Rows from block 4 of the image encoder of a small contrastive image-text model, named by matrix and row number. Rows with one number belong to one neuron. Each number is 500 + 50 x the weight over its row's rms, rounded and kept within 0 to 999. All counts start at 0. Numbers have three digits each.
After each neuron's rows are labels from the 100 images, of 14848, where the neuron reaches its largest size: "responds to" is what is common among them. Only what is clearly more common there than usual is listed. The data: rendered made-up planets. In brackets: how many of the 100.
# gate: MLP gate (encoder.blocks.4.mlp.gate.weight, 512x192), inputs 0-47
# fc1: MLP up (encoder.blocks.4.mlp.fc1.weight, 512x192), inputs 0-47
# fc2: MLP down (encoder.blocks.4.mlp.fc2.weight, 192x512, transposed), outputs 0-47

gate.190:579515540569463480459462494499539451445467510539509553522497609540494594559487489595436548491474445541448508486490458500671500434457502575493558
fc1.190:453554499509593347454562488522457528457503493503535535485484463447491466493496467399463508451493455463477506504523508469533520474413527562442532
fc2.190:489534479547469499622380524490495515486506489430497471416492474441378509452499482507533538483580515521492489488508478565485430558438480412589542
responds to: lava world (100)

gate.407:530524502469490478515559493505502542489538493482542473503488584496366507512484461505392507474506498524484500463406499502506526487482458504398434
fc1.407:502554524489531502513520495469570500440469495514499476542473478510554573534509506507472471502509513495515465458551615432498527488477344545485479
fc2.407:424483509498413500456484507606466501547496431566479552513531528517440497393554509541488484544494475510555443554552500404498500524562523452541499
responds to: banded gas giant (100)

gate.416:490572479547483505549427461485388461457460501466513536365508469447537524468485520483498547543503505556507545570506404528533492496567502503448504
fc1.416:513522527535499402473398511466472613470409421508503582517498539452488488498499534494525479499464523576555423544431398607523432447484497468469421
fc2.416:540574463485440503548564579524462481464499511473482554492456501576518619610505570539421514470473511500543507505501474581458539462384503494479434
responds to: rings (91); ocean world (54)

gate.288:470435598487459534457498471481564531588636517516571386506479579585548507457381536482448460490461561445541506553524457520483558494544469521505575
fc1.288:506575517519567510540500504468568491462493509483521495520455537495557508456419546565484498536447492487545534470628537508571541491515431561524490
fc2.288:514440532522571540422492513535467599424556539391511493569466489549496445614421515366436483541486467489491529445458502558466450490506453488500569
responds to: half lit (51); cloud-covered world (37)

gate.214:515503521518485454382488513493465491536538457500492510543513598517537467481540509435519482449554461447496488452457511471457502519491489512569422
fc1.214:471422524518409501526484554562409554492609537506517545497486443531560474557432511482525518556485511581557530548452492526540495578457504476572540
fc2.214:479442499446440559476602515485442562393501524463584538427493533457456483449509400567544529531527494594516495546508512514468464534464408511549558
responds to: half lit (62); cratered rock (59); cloud-covered world (35)

gate.180:484468468592497514488525503505577524467554565525595558440429488538510489514496476469515527491484504566469482435534529519540530455695515491509567
fc1.180:550501503502487489503533514473500515445516519527498506634487491406514502534458488481442528497471568518508485444563464524561503513551490526475584
fc2.180:553509487581500587474524548526492445509364409510494489533525490597548442505515499505496557483437490645386498567425467479506616570513424546547594
responds to: full (76); glowing rim (67); cratered rock (62)

gate.500:514486496432417472518452599434468392563496580603501468580507401555422475435436601539551547512507505521548490532497510451435518513498423476500524
fc1.500:584511520446593446394456511507498514467507523458472513530432531520478441539450580498509471342496449503436445562446623544542483519487469497375498
fc2.500:444533505530599516459519506448502497471436513476536489505465603539621482528612483472498557457487546551395512516411402541504448467464516477576536
responds to: ocean world (79); rings (70)

gate.506:494504407546451476421487479492449374502533484532477469500593492496550589450458546488517527500528445459371505518447583475590493499565484475470606
fc1.506:522434535541522543516511495471499490529587508507470425569557487481448399495550496566507448528465501438511459497505497489495482523590503449489349
fc2.506:477546531453489508500524512426556525505486435574486520528521483462524527444539518467558512487421543530447456526558501497504606590444566510501498
responds to: polar caps (61); cloud-covered world (46)

gate.362:545428499544498481524507421534435489496517461475507500494467608488500530465512487525486443483561471537510490443544567525516535469501487474552373
fc1.362:478522502452508442500528502529500403423466547475568471510506481528500505493465489588493497520484420545610437508570480495495431467512540430462687
fc2.362:496471536429606463490478468458575489504461565392532599485447480449613474494493426500483508581489521510468526483495556500448469474470495510492490
responds to: lava world (59)

gate.222:489542442536386429482560405496468517527543545509480546481456499432518503440543496508501489473450534459519540485501384452492491421594471525479669
fc1.222:530450480544478489533420543535482501547517608472487422410536448504519506581422466509544458394467525504537566523541506488603517486513496476499542
fc2.222:539459550569459526446534489480415493448482518595560542514430488487559491425489543543488509534491439506500516488527502456419520524498514503582495
responds to: lava world (40)

gate.274:492509503516480550476526536493499529467550500520489480506475500479574500442457467444609494616461435513489504434563566489472467406500469516477506
fc1.274:437493611476394545363488404455487545563556513444560426501514488470509506541621479454477500476449472480458600495485436564524520551495500467472500
fc2.274:498558515422447487484542485508548561472496499481586507502376503544532529552524536455451491473524567528522500547478510421471419571600492525524571
responds to: glowing rim (87)

gate.394:483489572480531507509500425573493465497541428496467575393558480427453592513523512442415471515505492421526439483484479407580487432437561483474453
fc1.394:457522515482487491483546504578537530532594545363495480534558437432520434487476472566448544408446544486446527553525506427537498528535434541410498
fc2.394:517597478630514499480405486521474511516515518423394613483433505516452537600637528527455506499534475531505506610551531514478446516511459414464570
responds to: lava world (82)

gate.449:591531479503488471466545565446574423523459499544484528425545497506562506529454505455534430571485347471531484503510413536482613542517466471520494
fc1.449:473523478439497553574532509419488532510503573518501469539362520542479578541430537538545550470532473469494523434528434426528501389483492418472522
fc2.449:430456424415508512343496498494494470534530481480430533538508422516486483489556514557507468495501468514483457435529532451568431493600521490500543
responds to: cracked ice world (36)

gate.303:479491473473465485522577463468447496572446454491520502405398448483430560453541497507575557511514609355541592533505476530596432587460519499398485
fc1.303:441466450494489589458490489485458482521491474453481500463448452484525539505452506542470504563415344420546517607538462465503619555407423565599515
fc2.303:504438495562481585451437541545459481486490425595485500486627475461480537451462492515547517526556492522528447506536547405495535530488596498512420
responds to: ocean world (35)

gate.479:553418515498463577500436519503495515555535480461545477474625502462460498481564452538525539520493450499639512408585450495567503522480545514484634
fc1.479:539422480517455500487506524511489479611533561628515513559504331486486510500499498523480466512505494488528639361520495487533415470532495404507458
fc2.479:422598556511452461485482455496550519507475482513515488521449498505484482506487504460530494508512443521422446511462508439594533573521497511534485
responds to: ocean world (97); crescent (65)

gate.100:585579572484427490501462499508309487492540504434502543421487524469524470577509512624450554484493456551452457532469509586470496584545537546465516
fc1.100:527522499526489500505488493487570465513432495521459410474469533536510494513513424531499565529536512404493484492484562500582608525501531595500427
fc2.100:494549537479464454436496469493476517503494433491484485496519637502477496462601515498560513527434467571536581536509508525586405549480504527482495
responds to: ocean world (100)

gate.261:491537494430451491468525410455514608501481493489504496484531474507590573505536494508540559476487560501464473500616502396460484476540524522440448
fc1.261:535513502520432587499513475502487570481470547500506511463527469494500468487550645417522431504495519501507519432448564479499541456603431467434435
fc2.261:502501448534470543507515475543537496495536456480486539464501477554458485489512568538630436534445499559555476481556632443540500510514441505500532
responds to: lava world (56); ocean world (44)

gate.201:532505486457418467551536426467518448496517537477508540454478503431513499502444485496345526536516502470504491497498504516473460461512487540513517
fc1.201:568487523399451493453518487547517483526546430553482488450500472624484502561516467521483473418480483532542508490392462487558432634543346446490425
fc2.201:526558631515487460481529573514445479465500523466507536494464436516494482502413477458524514343489545492521495483556486540499494492496662480568518
responds to: lava world (69)

gate.95:524501403508422578506476497563516475534521593492526503503504534513503501461495512405549517571524546508519465441501489570540580531503506443505542
fc1.95:490521596546539455405473571500511523476572502487480444506529541492511453524539531508479442423601588492559501535535543524537557448558483518502418
fc2.95:432493490460566429498507454497498511486515466426602514486550489534471498513546538418488455563514495501466482592474501493523615517517591480506428
responds to: half lit (51); cloud-covered world (41); cratered rock (38)

gate.504:511501547448552541494497591514578482563505488494603526553556501516569495478449489501493416501461428500517493595536680534595501506507600488511441
fc1.504:574518532502503534491457417456542385452442449465484498509458485581633527463491472505598404502507517429524540403520525463564481530498408517508484
fc2.504:544506416489532491536492524485570567569527517523561417487538466519520482495521502513423496458515549505497501490404690517521676485358534492458555
responds to: crescent (56)

gate.399:501485459498539485473410381541429431531460496508435500487475510462622496364518407523543489481488417508453519588553451514533522551496502452431492
fc1.399:529483491508537491520405469392440534523479476500469505565609527514463608503521624509561549507517495497446503443462497414529530566476519456527528
fc2.399:571473485498485582502526565538623467483510491605470503493498537506369494536415484547476571428511502567502509499572481576454522375524511483577377
responds to: moons: three (71); lava world (37)

gate.278:579491469516498429521427675467401499580500503407544513482512532433502527439492582512488440535512504515510504486490441543480509502591522500487521
fc1.278:470558552559514478565503445505463464536451480415545439351478484449523572490488498491502461542482498559504445510450448388551575528503481491466521
fc2.278:516500545508499511529518581513411500598562458443448575461490463508555454449480458378493588497509439446465498460506522522443499474477545504451620
responds to: glowing rim (71); cratered rock (56)

gate.10:552493508490449423441497548528552484436387625588519451535481491415467483521489545429477472556564499461481480451485467496458544482441469538549419
fc1.10:511470445535468498530514500508469617506431590432549499498500464488524565513484512545497492515500502604494461534491537495532527495532502512444645
fc2.10:410545484441526500449544439450504548497353469509542518444425518451566499423511514500535482482490485393483475436489448468601500562506469488531482
responds to: rings (88); crescent (58); cratered rock (44)

gate.262:535428488451506478466452529524522446495499590519516469472598533504500624499519387602435500377528511496455499497524573510497473558430462597547394
fc1.262:492420544470483442492434644581440548545468460521468508430537513494580577493522520634500495477400483447559423491458579539456524479577505585580496
fc2.262:522487505545563533504578573401522497406519473551482613528532473504494435437491525600501510540507509446547474459353475473735393515478499479516503
responds to: full (59); banded gas giant (36)

gate.70:472490506509490394487505443569497545513604527480491424564549575416436394423454476505487474453550447490527413564515489526530534506587622527510496
fc1.70:469478473496480529441504443471549537454522463505495482490567463503484496535539550493508555551497403541616441485664502478560496442458529512507468
fc2.70:510496434513534502490528627473486594536460473491491456594496438420519466480505480476468464576585501500472487412491511509466388478567488485555530
responds to: gibbous (71); cratered rock (51); cracked ice world (33)

gate.92:468420493397541502493516593470498500513511503468506466549540573547533600518454462549493496562529484690476525587466559498397518505473529401488458
fc1.92:532510467428480405514521504366470500526633533480501449518471503517564507400507561488363465382522470503519617414435464460517503439501573516602470
fc2.92:594595488517560419504493514499546493474599581427494486513536574551469480530522511513455558499382501517456519487399635502508497473478491515453471
responds to: ocean world (35)

gate.404:494473461534504424542503457493468396467492468461481497529497380500555424560481500427494531500488464516387487451449560541487485506550474416514465
fc1.404:428517343515479481507503523518467608435502522535459477542501461456469493544504499464484494488414522416552485519532438568522548440495524478526528
fc2.404:510453431506535448505590565472528505488486483482629401490530552460549531455554512496502499531531433550514513526549471495483521548534505551551543
responds to: banded gas giant (61)

gate.131:504457473353379551499497503508414461513547562538513513461423556582486490481511509517613507544439536519505467490569596369444533548509639516437439
fc1.131:448498395419495476495411542519467492504493483533440504498517512522533510490555546513532572465540543535483635507537528510491459567562545485453517
fc2.131:514456497472517509543468499512527581532528591505504458515489461488501478538537520495491516520591405482462505533505492415483554501563464503496519
responds to: cracked ice world (54)

gate.108:500495532470511475487474497436489379506511488415563419429444536578444534505478483421498479473549543577471500562471456510587475504470508515501479
fc1.108:571481460598511483471580491484596556483610506465469522401493482514562484509522543482492488452510527539549565599499489542471555497448431374502526
fc2.108:499489542429459503491381536481471495491508540464495518396497520519549459484371534526556569478495486386529487505523488509566485443461521578491514
responds to: full (67); cratered rock (58)

gate.22:537475494505678462548553483472493496472542472493499548504501505532512503466535509488567487564439502517441547429506408536502483564508408634385487
fc1.22:474514469472526375522451481493487470531450490427427456596435429560520520495469689417486517497466499559481495550539461460567493490530471483444535
fc2.22:499528504574451443425582548528505577511509500431450503512522510494513570431508538444469465435445525610444484538525501477547560509505508476545537
responds to: cloud-covered world (43)

gate.482:491552496481549433560555482467443510487543574522498505551510467542521524552521589515516556512359507483563530455587503497538375497507485564419608
fc1.482:417530505503558420542538520517483562434513484500503451492549429499542453514432501371499533375500476514503498412541487536555477569566488567483605
fc2.482:529487445519557472495542527478480435502390445500489458596470503482523428474530558468503463502475471503461587545461407495397524523592502506508446
responds to: crescent (67); cloud-covered world (51)

gate.316:574506488577518483391581594498499484471597575476576464509537439492512517563531410448505513421508520470566549536525520534491503444422387496496510
fc1.316:460469458529595502623472566538576430533453499549499556501555508564462497497439546309578468497575534464511619551468489508536518475550491497563483
fc2.316:515514531492521359458610528491513533478594498517562595481506568491501564500466421693548547453504508607457417509473399495518461522495505519508458
responds to: banded gas giant (67)

gate.242:486530586391486444526570485493587500508485531561566501528559456547550503484439564493508443441480503547505544474426604434540450537508480534527563
fc1.242:501453438416565443438571566410505471552402489449464575505524432609528469562508466539500506488497418501564497398506502444581464505561474515481444
fc2.242:500526494486465472508524453562520419532502528420496519426451528496506482423442475495464512445533558463468436436545484487492489514485428578491439
responds to: crescent (49)

gate.320:514512504515457465509482474509498483485618532492500466487499490442514520436466479486423537574427502508583477544490555487579418487487545470443516
fc1.320:466513449521453489549466579454612499521510579428515487365540536477560501498550539501444471538546490437488604493523433548480497451512514499640425
fc2.320:542447503411596462422471443514440495418474515505506494459490439424515474495494507312467521500593542486552531487501491566482538508456553507440549
responds to: desert world (58)

gate.495:499462523559539537489462520548483494499633464612499435449493506419511350458536435524490558478486516502481467505464466486385463548522462474419522
fc1.495:508511460360492541607443453472512514530490486424489475571475415478420457467411498412569551523448518488462500548428448536509493575520444377444445
fc2.495:443440499551507492447452508585525467470556508493465488485470509543465505563455515494449558515489446562484499491556513500447591523496568483491529
responds to: cracked ice world (52)

gate.37:562532523490581490588561437498523518611544539480473575550464494473510628494460473474556581571578563417567568504522501496536525412612445498475515
fc1.37:492492534545524493352507540455458498508531469483431425510679592612542508533527558502553550503501420488505472483434451564486508585542561518568579
fc2.37:577450430494490382552465470534491479477436507553524554474521537470449533463482534508478485511562457471673540477563513476526472493390484552450526
responds to: cracked ice world (95)

gate.400:466486544506435497509535503533529517545554500496522561456537501562513481619555542451540427525504532504457458370562509427510476429440442565478491
fc1.400:492527458372524468581500488503532403456455598486472396472561528438426481518411573509602477493458644520528498502535485612474570501524560517500483
fc2.400:448585490486552433522551502494462488560534542479485548563524443556609504500504534464493494551498497498443519452464561371471503438640448488486556
responds to: banded gas giant (64)

gate.20:537322426483495479453477457504525576535486500533516475511467515569492478495494496501562527496505495666451490504500525553570456509526594382518523
fc1.20:483535484488566477568427560500514487566584525440516538498548481508478488526501618434479519439382425462506570521512444420415465498479542432566533
fc2.20:572443461460408498471483434403482499556418432501473518488553471512531556468591469395516485488518545566520510627533502502528520507541478527475493
responds to: cracked ice world (60)

gate.196:438500503455550554508398599504510473468508407506559458529479542496514528500511553508524501537526456576511482497489551512492499489500452523497441
fc1.196:455482605621482578502427511523491418501476496508502498485421508526530461454498556505539455428547483499526500434471508508502539498444509515576469
fc2.196:464493446596518504488479536510599542484578474529598503445519494437529469379444414522463520542463500549541463497594474528481509450503453545515418
responds to: cratered rock (70); half lit (52)

gate.38:506437468447469510524546489505484440491557502504502473537479449534497514499495596536517472523479590484497426531526546506510499508489513442371486
fc1.38:516563510537599471615555588560589484488538461496539438541523468466517516525559500494488496520562511608493491430477523577490491538537527607413606
fc2.38:492513536595454580459479460613495492509446542498493545476569494499456486517611540493567438418376583405500566525565504546464502539639481523465482
responds to: desert world (36)

gate.29:462438513496509495503510489496523515490516499514457523521434541491551424468538486584520510578524503430545397453528500542451501498560486539508490
fc1.29:479549536476491470471400510433400513546500481473505490638490445542553494608550561484490558505477541574537495473481399469501506496553468491536505
fc2.29:365517477493575507516500553569494562574499454497498412510511615457482439431461476361488596441506519503458461574465508575610443520373502435540559
responds to: moons: three (90)

gate.508:524486413515453563482371559377434541477476513447503586502456454482413492454554492610483530394387491513528495537502503484485531535449557491499499
fc1.508:512500495540573484531456487498503482507496477463442487476519439540519558493471506565480509484350441463623464421544488505565506521409361538560396
fc2.508:553498542481440463526578501507541501521571482466511497499498539486427491495514523516452502453497465512396460539442598505408434410495481505471534
responds to: ocean world (98)

gate.158:487457435420537365381484588478502520514503528452492442466564482500520550515508513498487450635542539548522503546407521630514487454477439519475509
fc1.158:451529524520473498484386501524550456360513548437505503552423450500509472498515464540494433576515407541570585514532553495517488377520527540513540
fc2.158:483403510490519418513478491541536439520591559490511516513491479432504496486491478447574571455449486479458468451436545443498437467475502509408546
responds to: lava world (97)

gate.106:487498463481498447502498482501540460430540622496505526340499488507537506489501454517589497510572536496486521531497457516565458441547555474523465
fc1.106:488646596498436501542519474523398491511508639517488635506499487421432506484558514533454459394479605410573550493494417500436470500515480515492566
fc2.106:518504487531540552397529503524556515543463403493409504630501548531547483434500526471568571577520501521543412504493469549470529619505488427609508
responds to: cratered rock (72)

gate.155:501558556533480539470493514498480448500428606492553544567510425390526534557474518500560403397502491520499480526477490521561488394563502586499508
fc1.155:471464564473436548504589547572501539519428501442497473505466426509477477497471443489518522427620550443610597570520439472448494560483612548481515
fc2.155:432515545446537545470450407505555539497528518391499545532502558463490509400397486596628493504440536533498375514455490481529411553471405446473499
responds to: moons: three (55)

gate.289:476528534483555592495446471450580614522559413540567398529535635558497422477478601486464523537541450568449483548501458540525522608507577481526569
fc1.289:491410490495518570505519512478611577495575453470567368569514631506454519527443584496439516419526481541593483619437483468457505537444522490482538
fc2.289:457409498531511501421514494390488483467477414536716544689500476506491483438473472502525522508545428498501489415536439504487540523499488571500485
responds to: half lit (54); cracked ice world (40)

gate.270:483507432523492462510411510466469507513489467508409568450540404494522480469548565564496492358350505472499466498501428491477535443404471513521500
fc1.270:513547556513545520514399529476511508513526513563519552598394493525501531480544516503555500443493563522484481482446552555508485542448563487501423
fc2.270:542533476473449482507587464473522489501514501468504568481486445540493500533485535560456537528503447516505376533527530554555437550333473486490487
responds to: cloud-covered world (63)

gate.386:585522527421480434497498469464456561442517535515483502515584473551552432540513559544487580556468481577406499364537501538458542499537503420539529
fc1.386:448513508498453502455494478523500500570500511556515442418489503524640535545464532410606477493605483541522512503497489590533472461572502486465495
fc2.386:550555478414466555545505502571443529441514497561525498509498503540525445469509489418469584421528536543495509505490528533456535519507495484504525
responds to: full (55); banded gas giant (45); cratered rock (41)

gate.192:500481504622477523452494394475551461528447500474479501432545517482482515432483466609582506540435511431528496377496491496531425500456394575512478
fc1.192:503500434582435455522577542530501510519475474489468493583582517594472479574436538524493575506504438383405452509408480485534526493489444469585491
fc2.192:490494532501499464525513507548447515584487530606359548632542527570492579626526506580512508562492502468484478532499520489508518422546482544502503
responds to: moons: two (54)

gate.63:478500542484506459568549535513421512379517568468592542439568537522527476517448471578427498530506464560534442555528457494584455432506433513524484
fc1.63:566453442469517490454469456568583403600457450503477521573648558433499610532475474578499549457501458501433495520484530428592581508582524495517530
fc2.63:531523543542456449472607496462523504404443539499550566513452539498499503540434493551504511501486443493564395471578537496500507509455570504444555
responds to: full (76); desert world (64)

gate.234:435454446472513470473495517489536541486486490499497504471547502496511408487530510504497500526462488516584509610459599473542438552460422479592487
fc1.234:499420475462531632479483530524326486530467514524467587467498554461538519430547481547531479569492508512545504507473471564478550530465529539489435
fc2.234:494503575530525635573582486478444507509463488483512472572510455528490547503509565507456411552465499532465517538465538509558499404576458509488478
responds to: moons: three (64)

gate.176:453512492503503608564546511501441552505378468415524498484486602515473557467547493461591443527505502499411467487480502609506458567455489517585483
fc1.176:491502518545489486487520503534521498476517520501405494504485542497464523562517515449580472614512558511534448597636506522481440454518416570510481
fc2.176:460512444561456529483414523517487504488559499509500552440509471470530425530527422442511518527478545454482499497440466549507417535391551491500388
responds to: glowing rim (65); crescent (51)

gate.124:524493568416590509543465603456556508621471492565480449472441469491509514351502524584511495492514427510500512450527401518531481576507501583448487
fc1.124:446571514453547492514534518489402503487568471534492483458433591469368548554509437424484502551514439537430490562461483467479515518471472499509466
fc2.124:569548517607493582432588523513555437448499453550461467505485527503623353483535538466488476441442509501505513499503552601508504499533515457515606
responds to: moons: three (53)

gate.200:437517563484563467439483559479421522564473466470522416514568614617493478626539488499381548599510455538538480503491503439514505492495506399467657
fc1.200:512425500502568530332626509508497430506462494536469468533422506480529580440502363418523475529473450436549535422491501419486497583512518527492493
fc2.200:512484496499491519546401517569499552454507540512500529495582463539560527522498509466452455510503451592469515536418600502508488508488496400497537
responds to: gibbous (53); banded gas giant (38); cloud-covered world (35)

gate.384:497578547570465402550544463533551536509576481399532520485497455452494510480446439490423462516446504491547482498568449541460486510500491521490520
fc1.384:540410546448468411550508515538497540523482578490594458495502425427542475469462445527461490536498505611438537564469431403560512588411508491537488
fc2.384:515521548410535505509474554354476477546463506491508455489473466483440446572500454537489537532440466498550510417454503430593526546502586413551469
responds to: cratered rock (61); crescent (61)

gate.230:482515469601495525470442506421505523561495380513550488471557465400456545478493511481523453465479452544513420530494544559503497485541535494473422
fc1.230:572486479490488538480513537416573475525516488586459448612571493594528452502431391499440497596530519382388502438564521473386488518566573466530487
fc2.230:472499514471501481438502486525626550556484475656459615492505464541480505458445413506420525593500511505495472536503461519495521333526502516441481
responds to: gibbous (60); ocean world (51)

gate.317:541485453452482540574520550461523534525502396485528447495510547494589443471473538502550443482553472476412536530488511457517480501527501481471497
fc1.317:464559489464604466480516441492439484481500506475475514549571522530401489530503498495500492597508481545526383541453482525500522476490557580499521
fc2.317:538566522369395481520462466565537416474519517511470451400467511439519510600511443486561490487536540423482526450457413475505496421454515487496471
responds to: cloud-covered world (35)

gate.364:448470485543518572518507486549487647540626499464521452527375461501413549517483490473499488552512460559458490452495450529524404576460488524606494
fc1.364:508439506502502565511499521461368552444475432511526476557460489479454506529504449492532455481479516532476409514586502522601459523415396547506501
fc2.364:482527536583531492507501511542504488541614494504489474526523591489589509342525353565552429502532514502484548529492566403471539499441541510501496
responds to: cracked ice world (97)

gate.235:464513403455409498543486466468468444430442538507523427523500549577488527562537508478628510508364502522491474565500622444462508485520555481493484
fc1.235:530432541473511532523477494578596512484506471445600511467478611477414487556404508510503489614514542345483538498543432556531515477510482531410417
fc2.235:480502498549479537518603482429466476578470338455394492537490508486507429473543519473448493530423489467480541542433459392482512480498529506500480
responds to: gibbous (54); cracked ice world (50)